From a checkpoint of a small CTC audio transcriber.
Model: log mel input, arch transformer, norm layernorm, activation swiglu, moe expert_choice, num experts 4, layers 12, width 160.
Data: trained on Morse code for random letters and digits, with fading, noise and interfering tones, 26041 training examples, 9.3 epochs.
Rows from block 3 of a small CTC audio transcriber, named by matrix and row number. Rows with one number within an expert belong to one neuron, the router's apart. Each number is 128 + 32 x the weight over its row's rms, rounded and kept within 0 to 255. All counts start at 0. Numbers have three digits each.
Before each expert's rows are labels from the 100 clips, of 14976, where the router gives the expert most weight on average: "responds to" is what is common among them. Only what is clearly more common there than usual is listed. The data: Morse code for random letters and digits, with fading, noise and interfering tones.
# router: router (model.blocks.3.mlp.router.weight, 4x160), inputs 80-159
# gate: expert gate (model.blocks.3.mlp.gate, 4x320x160), inputs 80-159
# up: expert up (model.blocks.3.mlp.up, 4x320x160), inputs 80-159
# down: expert down (model.blocks.3.mlp.down, 4x160x320, transposed), outputs 80-159

# expert 0
responds to: white noise
router.0:152109108143177147108165151159141174160195192078138163155157143082132161133150149153167176088082114181134161132065110154121163115108119158147092137109105060125045140138077092096112128115098095184049137121091105091128149099093133096066111155
gate.0:059092070088082111120105090135100119077071116084083143123097092121104092177133095108115113137164091097157090129164159151091092138184096089138144145153102165136147091155159115155156146165085161102151106172123181140087189083145098166129145177
up.0:205168144210151170105138186140153132134146142181146112095168162173181164138147131120151131144090141133090136116102114061167146151120164164099125106094153092131040141143123133098134117111162125135102175145078148110146116149102111084104139095
down.0:094068171153134118120152168131110157173173166136146176134076155114174129126146162104107136101078163139114101123143095166096084109127106155108088131127140152096149086130185084115080105165110086141167123106124147148136113081104107078088077057
gate.1:097081101136116155101109127117143131171114123112133107074083067096097128131134107099123141131131115129243099146201104167106150095075135081113205102131105146157172122121157116113186175137140141130190120106137117153076116093142122177160124183
up.1:078093082117094065106116109145079141076043151093092126110131104083120128189141154121200113130166106114151105137183175117140107142142120085124116124125101180129144124132112154141163120123100103076156131100155144105116151123167104171134155135
down.1:159178091106125134156151100156166119092124114146100114101206079084068111122088149159115113171168104193174166139127126053147116127089145131114133154118163133139067177118088182141111058082141143096122179185138110192127140089111094176184133130
gate.2:113074092067083100152087089081124108073083112092148116106113128111121122139134106133147103118198087111144111104162164193101188141163099088146113127134050173088136102134127087128105140159092127122164092141134133140081152083146101098140139187
up.2:177164167150181176152165157132165139174171124125172150141149152163184134130110156165155155101055142163080183108086119091153143103066156155104080115101154097124089152122095099130119099130129063167091148099070120084186086143108127112113112093
down.2:154064148182187166072128163131070139132166148135159146189102185118155156123168155099125144096146160134146127111121102172090128085170103122113100120138151169075161079108159114071128112120137107127149101074115123130108149074087121079070141085
gate.3:168160154161156178163135175119133165143176114172200143149191168169180169142119170109143109160107137145049157097081097127155176135100130158130060059114158111096091180116092117102122065078151068155153137116171114114161151172106105101114147101
up.3:082089150077103117084135100165061112112033143057081055113000067071100109146121136124188121090158091094158124141154182116171156153105140062130175167138117137157165109138151138163141176137135166129118106139119123100097159113117083119123153175
down.3:120130169133136155105144182130099173131139137152139148133100167087225142093167160063111146069118165143138167116139194137122121131135135120136082151154088096125139106146144063136112130096132119163114093102106124101141119142118098130077056092
gate.4:101102131102135127040102081153100086072133116061125141108091117095057114141175143065120130103146091095192099119136187135115058151164109107123141161177115152149112137159153139182140142068108165106122143087157133162107095138179123123158147170
up.4:093086094143106064098138089128106098140099151108063110080067081169114146143174135077146137137217067109165158149122133177148130136055085080142150109125098106141140084117108144099109147090137165124103073097164154133126163108170097133173136102
down.4:109169080057081137149085139132126138134106075108103126133170097142118092102119118158105109153125099093145126128113095087096173128082180094167204154125125106156139125122110121168124106165146203093096162140117147155151159141141124142185156160
gate.5:124194181138152163120100126094128098118153154109192177163169160196178117115171097065073110155089159172108105079105089154176120118121131124097113150100145121099114131138109130124092107134155117115122104095100102113138066122110078072099072096
up.5:146097151112096143121125069164116185199160108157098098145151104075060133117113183187172160103204116146174165086133113120123170094094117113098157173132097132152148140136135174128127095105188120187140184114121128145086144107110076181106152123
down.5:064163149145170130132132143096120127107107130154122131118132098150140110101085080097088134118128069111113066149151103067096114105064169102108098121178141079187107132117123171159142144121150148137088094114152142077188095142115145175167150226
gate.6:157133116085052124152142157092125138147138104146167183099193157161070133092128193155119131186076080173127141125111124156094102110079140133130119179110112152139169108078136122137102130095167081106056118168112132096115078159129114083115113128
up.6:099096134115113095132079102103131141102126169092084134108133130143155101140114147155084112165140085120097164144134075157146132127122156120114117160114129136124192056106129145104088153126061164136128112162128101151142190116152101121126136157
down.6:043103108155114176125159094190127139093152100109155152122082165134122078147170177078109115119162202070161115108089149186118123135178124102120136105118090151151150114161208080093156132124118172146119154128124145068142132097161162070187113108
gate.7:151157141130091136143131134137121172184165164187148126104138104139129138149107152161169154101117081144145173085072081076137115091088166129093114125127141116066110166106139091130116078103136128190080173155071107103168099146101107173132132145
up.7:103072126100132074099145087153096101108105126076103083109078107089121092176143088123138119131189099073156122150118167163091114145132114094112160156154061178176160075104163133134121138128059141107147091142129123150064148110118108136143109188
down.7:192142146177121147138201147184117121106147142139150138153175187122180113100150171097148113056105148130122142163090161103164123089153124118159048095150076139095142159090160131145081100087138079122128111112119128150117165123102139086067129143

# expert 3
responds to: white noise
router.3:146180106084109129158064146082164087053134083154106094122161097172111109059112111133082065151140131129103117157160097123140142118087133141147163127084159160152131169164119186149150090157179129128132161148117159116151128186145167152156106100
gate.0:149194138126150146165098166139153160148057071145116122136115128153109175122103129150145111118146205159144132100104106104191081127102102117123082120174088080101140157131101102157099111156127088139111176119109160074072100124103138115194129123
up.0:136098070113160182153131148138080082126140070157127207149145197142124098091186153100116163152090095114110086143175185111069114146121112170118087134094130099168125059052192145166112133157082119140187104160135107141131131127167169171180177143
down.0:030094126167096076167134141128133100174149151123122128157148138127133150116108171102117124080103114204122112156141130165131147153124072135083129141119041096049079174156101106121115121094141121175094123138093115101204112190128142142092132097
gate.1:093189135081142066141106111078104152114118107109132107166145169143096133084125149176134148062089094174138165145097136138147149145099158132119155079126169101153095149152082101105184158110099116098143080089157141134124148183161082146137142133
up.1:170091101119116193153094116102140062112149041169117081155111116138154120158110053137128145171062111171160068100093131161074113143121171142132152102115129199156081075095114157076120125154092174066161165216144125117148121158111112144099149168
down.1:153132127103135120120122122157096147124123145150116131131112203155116138168109115109121169148148096076105194111130085157138136125095128168176116184099194147049098146167094141096077120152116143132137128118141145116180140054166194115147145154
gate.2:186122126112117104115145181177151175133109094156131132130138139148190131086172170147120151113172157157151117120095144168163100136132140125180110093133122081090159213054103107000098120164142123106173121138120151127142112090155135148161139114
up.2:098139185138148100101174145156202157134129119154123162127135125131174094164122090132103111168129070097094093094131150084135189159110115121127100111101116183112111107145162128174120118054106185128096071108145150130157167131141125162108129149
down.2:107202118097110075142208075126113142142139160073164076102124123120075159114109092245135170137094177161166153119114167167145150110154110125132124096125088104095149168098119123112115149131128155114163139113175142136192120111141116157163167124
gate.3:176086141116146123107181159162199139139087140175128132155135139133099153104187130160154147144167127091111172137141071169151099177135106142082135155121073141115161083136145136101161161081109114168115121119102170160152148153125127093192065154
up.3:091128103171121188096137135127125168158106159107117097132103126115127150131163110089129113151128144085140118112114103145082114123073114153093086112176070126089190114093117090099149128131114090097093135073099177076122151097159149134078162083
down.3:179177148160112083125099156112106114136176145153225148127171147158108138103160163102123156121099140119119134123122074109092088106180106091104079110142204088113078147120146118116123102131067149092123096110182149141138150141139099170146093165
gate.4:160137087105117128162091164070159096112143153123090105202192114139119164121124176105129096098127198146098150149109157145106103064130134145182106216165073080141130138143087140134103141157176129124122134130126170142105075141073159160116121049
up.4:106153180100130165083189131185104114162114096110169139151151082119139109107136122180109161108107153140131140131090086192117111130189183096107127135152148159165096079155166142135141167098135136220174130145141111113087143178094130061111170137
down.4:149102123142097133149154069128144170123113147156168155155167093134114099145168185139141139093141136140089083119156154137143165154133127091121097205150133184152145160073142132186205104160172105161161161198099125162116090110143146121150142185
gate.5:154093116130104117083141091096135152139140118111147045121053081050159093106183105140147156157147117130176140165136127151132183133119114126117093123111154159072082175117131132133133145097219123153105068076098185185139125163097126125073152155
up.5:132125131120152172122103135157081127140112139129125130143200132103158138080062118112093137164096130147177148081107191146171132128117128153126101099112141136123128155105122131129070110143132126135102121149104183118142103104149107123142154089
down.5:188145147130112177132188155174146155127181132095087156222123113080143114161123100107161132128102086148106105153158102140135117154131182133121120149106147092110104134152118159137117068159165169154064144111138058119203091102113149146119128116
gate.6:156139168147093141176202107156127182125091196137140154163128122100122109159103137094188083199131065151132143083139158147116127192109154046094148118138184120144156089134191120131111104067147148086136144166154104084150120119135103092131123129
up.6:145161159115152113174136135107100065068125106132151098168068090177117136120146133101132100103063153089125165112113075166168179113168113132185129174126187164100150126106122142108214118212177110144098127133115104134094116153056146128141081111
down.6:148141068067134166133113067099145135111121106106074168096101105073074135135117136152111123110175116093178131127147074140137139108170117088181141147159092068102096172189161115105076106136073126155074120145175109084136073120125123160135200123
gate.7:139146114116143122133105178142179161168127188145149118112103145107129133096196123104147105098137137136166104095157143090081117099083077195089129131086115130165074123141168125145078101116135147119182151133112054145096136096119100165062062126
up.7:135111241165122158091175114078155192135173072114177131163132139088144145152122155179163186078105126144177110126132125175116114153135107128131117102135135196126124152109158139109050113154088122095128122096131088155099142111115114150110140167
down.7:139152149191220157132105196071135129138176117130103195134117141215137171150152141158134148128122130110142099154105104136141154107130135166168105061065193136139086152170078087106124138157096134100158116100133094080070128103134137093155094096

# expert 2
responds to: tone: low; white noise
router.2:157166168226110195136197167152135103201177167197174127142163196104149097174155110087097141118145139124159144063093165096104081076125140117124101144130093163121135157125116093109092112132136110110134095088095079143124134072093070141150175140
gate.0:077104178126145133123113144087047158082188117124124068159081099137146147118090101080119124089104107086102117155147120114135098073098132174097136188129122144146113037166118103156066109162076122124074142113137126140073122124106144141140113144
up.0:104156127117139127078127122091062104083150113139154090073081126147189128139113062073135083071092123114121117093145149183154119097126143192106078145154106193096130154122149086108109137182169123173136139138066067136155151127100186128112094146
down.0:067134079095140162142098161047132107092183113081113105108104109136109083109100129131145118135080096101096143160156147126117127134141141184135144083130163166156094096141148117174139153112116123199098103162119125123154103194134175171158136166
gate.1:139106118123166114096086161082111077136183137124167108106129078185129165172139109123136167152111120023133076141126144045095199109100139150125129089157136084137057121143137099129172132236081126127110112103092110160127158116120149133168125204
up.1:157162130072160111153159140176113114148105105136120155130143127061163134156127111150161157135185100103132156150154073143211148131141176139131134124144071084092141122135160191114099105078122104106094117130144132151122092143165196168151047107
down.1:132080146136154108087124144147073146113119129120096162153118104102140146113179144147138152081071102124073154100113134132164103136132141176166115160150164119138072101131125099144052090136194050121158182040189089076117065071098122120127082114
gate.2:097134106102144125169125147123157145087126089113104095163175111127056151087079173179166102111105097129134083184168144088148190071154090127104182181124154088216116077180096112180090093192137113115083131125077156106150152171121176174201101124
up.2:116136047086109110180106110093153119116100110108100105099142149120074120081095169151130123157128119135091197152150137106111150086145119138171184178095123120144109125196137174116150107138186174092102123124124139098165141186141187131174150128
down.2:114138139135143128126073139085113126085132098079109133127102134155104123103082137180122108143109106081166117172180159164098170163137149163153139089117119172176079120123183115193155177090091161104131072125099166137133106145162118137109212191
gate.3:148113136197173112115134134170128154148164147142144147182096118135100130121140148104155104188172158122097098129131141088133160136135141129104070091144110160106085163116154025131093062119110079122115115128084103150128121129065091102099088075
up.3:079150129084108088124104073102140114167124105110085096091138175131107175125082136136095127173132095189122165150125107154149111153108094107164160145139129099168119095144126164117149156134172183127104149168150149083176090163169170141160089160
down.3:223122146158094156121156127235120130160074127157168131116147134065111178159155114148137175162148115131175154101122138139147119143109085101140118122149134127124148152115118139091112121095142140073166180097135130114083129038152123103111151131
gate.4:125160132129133145135127050103136126134102173085111094120165137063156134073100111187117140193131078143154093122131097113163153143124145079151168168129116023179150113084088149140114076096153140146155140104130181148185138102145128167093113146
up.4:145162094091134139118149114151112168144102067146116087080088135140134091100088150140113108156165112190165165182109109150136162159098113146100147090117105140096117077127156094114095115118108191145117179200136122213159151130092086163120103136
down.4:169165160153154158110094110097140103144076110133152156127137101078161128149187142162063104151134187134128168128161112084121092090156131135125150143150148155126066138112097125095139165120101157134162126068111200131081043192157101185105103104
gate.5:074149088102127092165068072112153106067071103099120108167105061206137084078159159112198129073201101084118112162149150141125136084150128081127117121147143135132144076163130135153127129117150109122140131133105205139158125199088151178112094152
up.5:154106174177153207119146134187108158149162162178195133194127150129140113190139084121132099152104127108147093068131103075073139132119109110066098106125166104095072157064142090139140132174081116089127104104113101188051105126096099138101168143
down.5:164134166121113109125221129189121124157044143192132136175124111077150162151140173145148176154135129146166155076104173142108095109140052070108114139200145119113219112104142083087091132082115100116149142112126131101140141068108127109048126111
gate.6:175111137099114149140140058203154200252119114154113105112147136126121096129142089134128163157146096107151140140115080098163123151108114058155111109107108117116129159127084131118098057103143104156187187135147096088106135125134132106110162046
up.6:089084157151089073114115156067099112083161079134128070128119076144110160157097137122120087085109108103144142126108184136089158113133166127141136130134154125157118083146235147143177143126134163165119058120116128152111167059099137106160074220
down.6:145130168149134128128172140170098157160147189146122119189129150077128148065118155107184138098154157170121139087115136153205132111145087150125081137109100097082169119163105100111101073110177087125141171105127154111106137089073165113101112115
gate.7:143176149104219160108074110123153155134110085140146157165109134042201138154094128183069139138150158142178177115149104154086105169108107182147131197174135069169153146180170106143181129132100089159149092126129128138133157149158152150179132113
up.7:145140100173147158086107117063128132102170164135152123180116109143146171159171108066122085103083137128115118202199139134113113125118175192165111072149107191110147130110177139131159125144117120161134115162083133119142175102151158123167158147
down.7:154096145131120136115199113189078150142136103061124137094112121139138130120179121142118084153144144201126206140109077083130146167158083152112102146203125103092162083128115110133146133142100135090121146107110129133155133176171136086123081116